A small contrastive image-text model, trained from scratch.
Training: adamw at rate 0.00085, 14300 steps, batches of 256.
Rows from block 3 of the text encoder of a small contrastive image-text model, named by matrix and row number. Rows with one number belong to one neuron. Each number is 500 + 40 x the weight over its row's rms, rounded and kept within 0 to 999. All counts start at 0. Numbers have three digits each.
After each neuron's rows are labels from the 100 texts, of 14848, where the neuron reaches its highest value: "fires on" is the input token at the peak. Only what is clearly more common there than usual is listed. The data: analogue clock faces. In brackets: how many of the 100.
# fc1: MLP up (text_encoder.blocks.3.mlp.fc1.weight, 768x256), inputs 86-171
# fc2: MLP down (text_encoder.blocks.3.mlp.fc2.weight, 256x768, transposed), outputs 86-171

fc1.598:431546467491476572486455468472550464587450594455528494482478494441481460511518547505465512470504440441466537543446528542526426470514581472491512501564482463538478480479480517501475492465503553504478511484462527515472520525487498518484560514502481439448414533
fc2.598:413470499469516500488484485511536538535509514483512466510462537448534474485498430559391499522500494499511534474463493545511512440494564518498563458589532486528476475481485501505545584465517558500486517509474575493480522493488513571497534467500574544483534474
fires on: ":" (100)

fc1.7:542495474506513446515496503418476513580492563468510524510497505453486506549633441562472498503461518517511469414471521555440418512486544483498494509584441444493500498505486472528547445509475470502498489454501521522440532515433607507503487522503611477504466495
fc2.7:549486481479532485508529502385506504555497470510497516513492500496538617517506457487521567557520552499468462477571534489479376536484421511465489506498546517482423499490484491469556495546469515465471516421494485480452495462523450480582520487517533480484549508
fires on: ":" (100)

fc1.73:531513456454537501484558511442558527544487514471464563496549509465468553502559502530433564461440596487553491443458517507464403502547529539522514548558437435450497503499455538504496496539547560549468467469486529461468572490458534508450479508525516465500455516
fc2.73:488518554499544438524477501478499511487529464526442462480494550475544491462505498543448471485487514529536546485527513563524503494492489577518569489543484495535433517488438493549491566488543474532518516454506501461567502483466546555495494455496586506529561494
fires on: "34" (27); "51" (24); "47" (18); "04" (17)

fc1.231:502523574556520445506457465494513485504497520475537480470513547417574447532485486548516504525549430504530512587489463485511519514432542443442501495480525477510524511537540481519496521477446543477491486553459540505514511510517545441408528445499525464527459514
fc2.231:509519535508507541515526511603451484481483526469514531512503427496472473460502549555495473467480496472460463565472517569572624523525492459501476477468425474519484520502467524577440493484519478486501507528499428512460572490476519573483476546469521529492463449
fires on: "45" (25); "16" (21); "50" (20); "20" (15)

fc1.93:513470501554488463516515495422498475567459579434461480505469440477532469463619445487524499538521480475462555474541523543514481537509492442484480517562515508547497480486472407497472503521453443464464467504542541489472520534416550480528447459520539431478513525
fc2.93:452492488527442433515449516503476489479504503483521420568509510558436395487501592469472540432453544495497545426485480470520480458486543494520600469490489600499533474459491502475515496488497407497507505508535475521563453488448532556531503529529531562489500508
fires on: "5" (100)

fc1.630:531495567543608442477500539410508519504499507504440482504507453412533550502602449543478457531508478523529531488507546519461427505444458527516452534571519457531503507496448455490490488473514532511461474447449562477515611509426557500515431523484517418510525484
fc2.630:522482499509521530490427507478520490411491526501529483502498444522494508559485433482524521510521536552483443401504524461474508484460500453518548517554495496516505511491541445426547481473491527487483513634502565527436505499432554476546513427506563540497500555
fires on: "52" (27); "53" (26); "10" (8)

fc1.538:529529561512561468460458501484494565474489500459511484542516558392520585530537471558477514489478480560579518496466492513459490507446504478495512535511527400491585532497492487473545506493473564497517511470486480480451639526484586478406477468477495441495481479
fc2.538:506496488509493569489453532558512491456494569471549490486514459522496462528453535522498509495486521545435381472497555534523601473466532438502515487496409556512450515491479480496481493510494478494489503622496517554485529481464580529547488508480592559495438493
fires on: ":" (78); "45" (22)

fc1.736:480513577517583435457447536455489566504487497489499498502516491441533546516564423542431426491485453513561522483513529529459446484440484523496471546549530426534515535462459479464525482432507502550475486449434558457523625521469529513503467547458510456507514452
fc2.736:516499506517492557483436498479514482445489552487531490485492480499510519562464493507505507505499524529459429430492528462491563500448513437492522487564443540514482509512524426444520496481494528502471512642503547522439539475410593496517471454484570551501488515
fires on: "52" (43); "51" (23)

fc1.398:502484487476516465500484500425464511597490595469517536471464522446495506547581503567465484495449483513478451440508541594466411485475566458477501489583426477523467472517476482550520438510488472513475510485492494548458556495446593545499486525456589450454428485
fc2.398:513506492507479492499515478471514477509491446513468484573498414501603518472563427436509509462496506461494559432468501453549506513495472454466506472572538533518506510497541467463512586530529511514446463501504579488442530532460509524536469470516587543511604569
fires on: ":" (84); "42" (16)

fc1.611:521508495496473525488507510494471484545580523561463496581513434503555499537561448558539513492438565413457454511543475593484542506495486475531493477507554483548546463527567527496467520490452560476520516532464557507507497494465529505496478541544519510566518486
fc2.611:504448548507453561495476504466502479437464516463500478572470588559529480500490443517542445543570481613545528506517525514482500472459469485475472477540584516512516478506499457499512602509478472498518447525542472575520527468550510549495486497492618546494529545
fires on: "5" (100)

fc1.276:457533559524607442473480555468494539498491507488498495506509478421549549520585430553430444498503468510550535505509530515484441472436468522493485549541538458514501499478470487472511492446505500512482478458429564482512618532475510498502471541465493452524530460
fc2.276:500485503519499563488445515504513481422500555487535487489493486503500503573458495482503506508483512532461429427510516460508557491454508434499531499545445567513500523502536411448513513486497510500486495644494545525442548482402599498516465455491580556489472508
fires on: "52" (65); "53" (24); "00" (11)

fc1.732:498491405540442481499528512512475490602487535483525502471503451511454477525518441487558608521526548508459456440445529528484481487583523420513511475492506499477518467484488461509560482547461392480541489488577457593407444488496542505559574502543540573505454503
fc2.732:519492448500489471491457497456558497464520534496505482433499590455549501547419500480506526538514503536546496439493489438486405490426512535493526537494492494478520489499558485428568529483443568495489496604517611457538463517460480421447494422524477514511570496
fires on: "34" (28); "16" (20); "36" (18); "45" (17)

fc1.408:427509410464506541479466469498523516551458612443478484478505530426490413540511542559510493494494451457462533440438534606519457454547588515512539488592525417512514491466485470530526508485485505543500488438470461530431492500466494533470580508501489476494494475
fc2.408:467501450479504443497480501458559518524515475514505476460478553504533483528464431454441555542502529489514512411479473494454410465458546528514548499553545498502518479476550500462606577473488530500505497571477672474508469508485459491525535476505530561498632470
fires on: ":" (100)

fc1.355:547499394527445523526543484492523472576480536506514520486499488523447486489543473493563555506483559458446462454497513533506475506611488440545494472491512503481498478468506491585530464564472405454511501489602454545400437476528541508550569511563559564491452525
fc2.355:518478430503470442487467496498543486469518542494513469446489574450538526555427522492507527552488493542517457438512496507464463494433522496493519531482427489463512478496557451438603501505445549486494492656528604494530482516449510425460505429526500521505528463
fires on: "22" (37); "17" (28); "16" (20)

fc1.284:487524581518599412461467537461476539476492468484468471494531486486547568501553443553401404503474481529543514509543508513483476505413493575504472516536496470539470524478444474459502476453517508536495489454419514473558676492488532539513443524482505471492521465
fc2.284:494525525516514547484449505521512481426479541480532487501500486469523497576461480502507498518507493511468431434488542465511586476461523447476548496546435515517488505497520436432534513499476519506468495659478559528454555497417567508519480462470578549495483495
fires on: "52" (65); "10" (35)

fc1.95:536460398492462475505534498501471488551481504483507497500483437506440516534508475491525569531498573496470435417478507559464474492586499414520503460478520494503497447494495460517544452567452391466563510511577462556406435475512521480553555495571509558493448498
fc2.95:518498449500479480501467500453546486473508547500514475445493585465539475572421524475498506554504482526509488435496505462490413494436538532490529533486463512473507480488552480450569516487449535494505494610510614465557446508454480424464507444520496512512552486
fires on: "15" (28); "17" (28); "16" (20); "45" (17)

fc1.497:550474398529440503513526497494509487568512541495499503506522453532451467499507462504554547500498551485459452421467506550496490487592500411542478450488501494476505479460478482528531486554477369482569519494574457567397447461507520517567560511565521558495463501
fc2.497:511485418485463452490454503467553487460518544496502489436493591444528500569422514473489527544501520517522482412502488474474416486430534526510536537492462481466521480498553481432589528499454520490492495639512595480555444512462497425455512431524487530500536467
fires on: "34" (28); "16" (20); "17" (14)

fc1.677:487474511546510398512483459502482505506527502461502473511520609371540422527509496562508516524532480566549510503486481507495534499442540478436561506460542473498522483528550471561547528510440494470503492514485470526500507511519535422429507431553515512516487498
fc2.677:502511517517486543516515529602448488466476550469522516472516444525468464478496535540503493473459502469454452546480511575562625526523495440503447493487445452529482531505481511572464489502503481494491491561497445514476564482466496588483463550482552538491449448
fires on: "45" (25); "50" (20); "20" (15)

fc1.659:479545548522503473507486453475529484513471520453493471485512532351530425558517443525536535524586437494523513519469507518551498480469528459467540520502500446515540469510502476496541520471432535495482461553470542551478509525491569440416583451513525406517433521
fc2.659:500486530499494542507518504580464491510480547498486520505506442523473469459515575544470473460451511486461465541464535595568581522540517460489486480484440478539448513508452540590429477481525482509493512504488437509481561503476498601495480564467555521493474457
fires on: "45" (25); "16" (23); "46" (23); "40" (21)

fc1.55:547479387538417502521532469509493471573506527515526521507516473554443483486530491515543564498499562475448463452482512543476487497589503421538491460459519509487511484475479489553536459562466398475528522494580437554425424490518512496547556513577566555494451518
fc2.55:522478432503467441490441504485537490452512528500523478442492574448526527580433520479504518533499513522521479428501506496468463492414534487497528529479451484464496480486556461444591509518456539483480491677518601482533469508448531422462505431527497519510524476
fires on: "15" (28); "16" (20); "45" (17); "17" (14)

fc1.673:513530519537485445505479472534513482482499515461473468533550566403540439599524535516509540504516504554548478476415473491546530510443528523476578551500500446508508491503553491549548531526448512499492469485487490531478528531462510415429520458540510512540508508
fc2.673:478491525505491517501521520596459496469486545477512496470492458530456446471489553545486471473441472462466463543462493600562630507519494449507458493464432435506518515506454515557485472482490462492493500563517461521486574505452503599464477542488540530494433420
fires on: "15" (22); "45" (22); "50" (21); "20" (20)

fc1.550:494484371482439526529518467495547477600491656524538511464473470522508439513541480504547510539511510431430462443481500548541478495568551467500483487545528515512514458495476528545525470528489425482510505484560509539432443508487501536572583545511544545509506512
fc2.550:498482432491483464491463493437567497497516531507499482434503572411511545572452486461496542533505517515514459413488515507445452495445522519502525537517438482462517472482553474426584506504470555500485502637520619490507471499464518439456499436524473534509530446
fires on: ":" (50); "42" (26); "29" (24)

fc1.696:516500400511427502513504482501504492573494518494505495492525472517435456516532490491562571500499559474447415443465501541503499480575517408528485462464519497482515476484506486537525463566476368485531525507594465572439440455506509503546578493550545552511446473
fc2.696:531487443487476449491456504443539481466519520494516486431505598442533507575430497468488528543513509529535484420489493466475422493433535531497547522508460498472510481484544485431587524498461532498499497625511598479554459507459501427455501433520483542512551465
fires on: "34" (28); "15" (21); "16" (20); "45" (17)

fc1.463:529473459498531453524470502386494518569492602463503504514480483448512477521654478525516522517492486502460550422501542551467432521465569450490510520572502481532503507494463446502529465483462444492487496452528516484457523530407540488505446500507559460476485510
fc2.463:487506526531498391498477508415508510516495471507470453549477555519535540469520493445433451518491468509521549448495542483478363513467504520510537468521494533484512484484510463413564560480476494524498512517509563473579520509416534519529481430511529510510521520
fires on: "5" (100)

fc1.723:521495504505534516502503481458523545528486543463506516513506528371543486559572468540499568523503468488538516502417507494535486491491551469470532539526504384518564514537537493492540525491460566489450432527481501519380554534472573462398545446498527453533429539
fc2.723:496493522494517510515487514580462505472510544497551513492497485571479459466431525549448463503474502528442442537522532575534590492494520456504510457486471518525418514508461537561457474484524448467502505562451496511541542457488500568548499564478553531482481472
fires on: "15" (22); "29" (20); "36" (18)

fc1.261:532479373514452476518494474476483501591492568480499522506516435502474478495541462493531566493519543480439461397452522538498485511568558413537464486494513503485519484472497483528553478556488407502528491500557504565391460499497537500506540492531546552484430441
fc2.261:509487445503482440503452498439558503459528490498504478449491594459538490586422501475495516529504524514544504406480489420474399489412530520501542539506483487480536488491559467429579518481460534502482499614513598444553464512462489430455498436516504533501564495
fires on: "34" (28); "15" (21); "16" (20); "45" (17)

fc1.97:551468388532430475485514500504464451582497551528514522509524454523472478548563453480550607514521554495456436392447526529493467501519494428523507496511541512489531464475518507550534470572474398487541498457535498594428442496506521464543542516531564523529463528
fc2.97:519490499488503463490479505441554490463505515492519498456516596414547516562449476499500498550528503542530484473524510442454430485405506532493508543498492475478502482507534475422584536501462548492481512620505556465529478507462533429444497418510479478503530520
fires on: "15" (28); "16" (20); "45" (17); "17" (14)

fc1.689:478515571516604411472469545441500542517482504475499490482520474446517543501570434585418420519487480516545544513520560536448456501419482511502462505557520437531481531479465475504509458451487506535482487439426519466526625516464509545498457522475506443508516444
fc2.689:522507513502510576497458503497510493452500543469550485505492443496506515563479471501505502495504522529474427440492521446494555498467499443492538493565459532521488524495523414437514525485498530486473500624475551510438541478446571484517465433478583549493478551
fires on: "52" (27); "53" (26); "00" (14); "10" (12)

fc1.531:509504529530498444507448469477499504515486518475505472522536549377536417549547511544515519491541464571552514504476517491516490481436541467479591507483483480549510491516509487521472508488444519505517495496482462522489501494477561428405538443492559454526474522
fc2.531:522518502502478564499507505608467482481478574470501525480496439525480455489458545543482484468462510452474464507445525589541598505530520464518477491483453457533491510500458535580463494495545469506489496543499487525473555509457499590483492549498532546491462432
fires on: "45" (25); "16" (23); "50" (20); "46" (17)

fc1.460:502492490456541522506520511477499513515482466498468558495500499506399520473519573458422507470441585484510520488506485506449461534551498596510541531550524508485453521498488549512439498492543531564482495436449527434541529524433463556517457526474431461489537527
fc2.460:455521551477567498480465516518495518499504483533463486512502502508524494506563415531447484490526483520522565469518503540506489465493503585510540472627556470551434515503453521529517538466566516541513508433438525499530504497478446599599503528485588498499556485
fires on: "52" (27); "58" (26); "51" (24); "59" (15)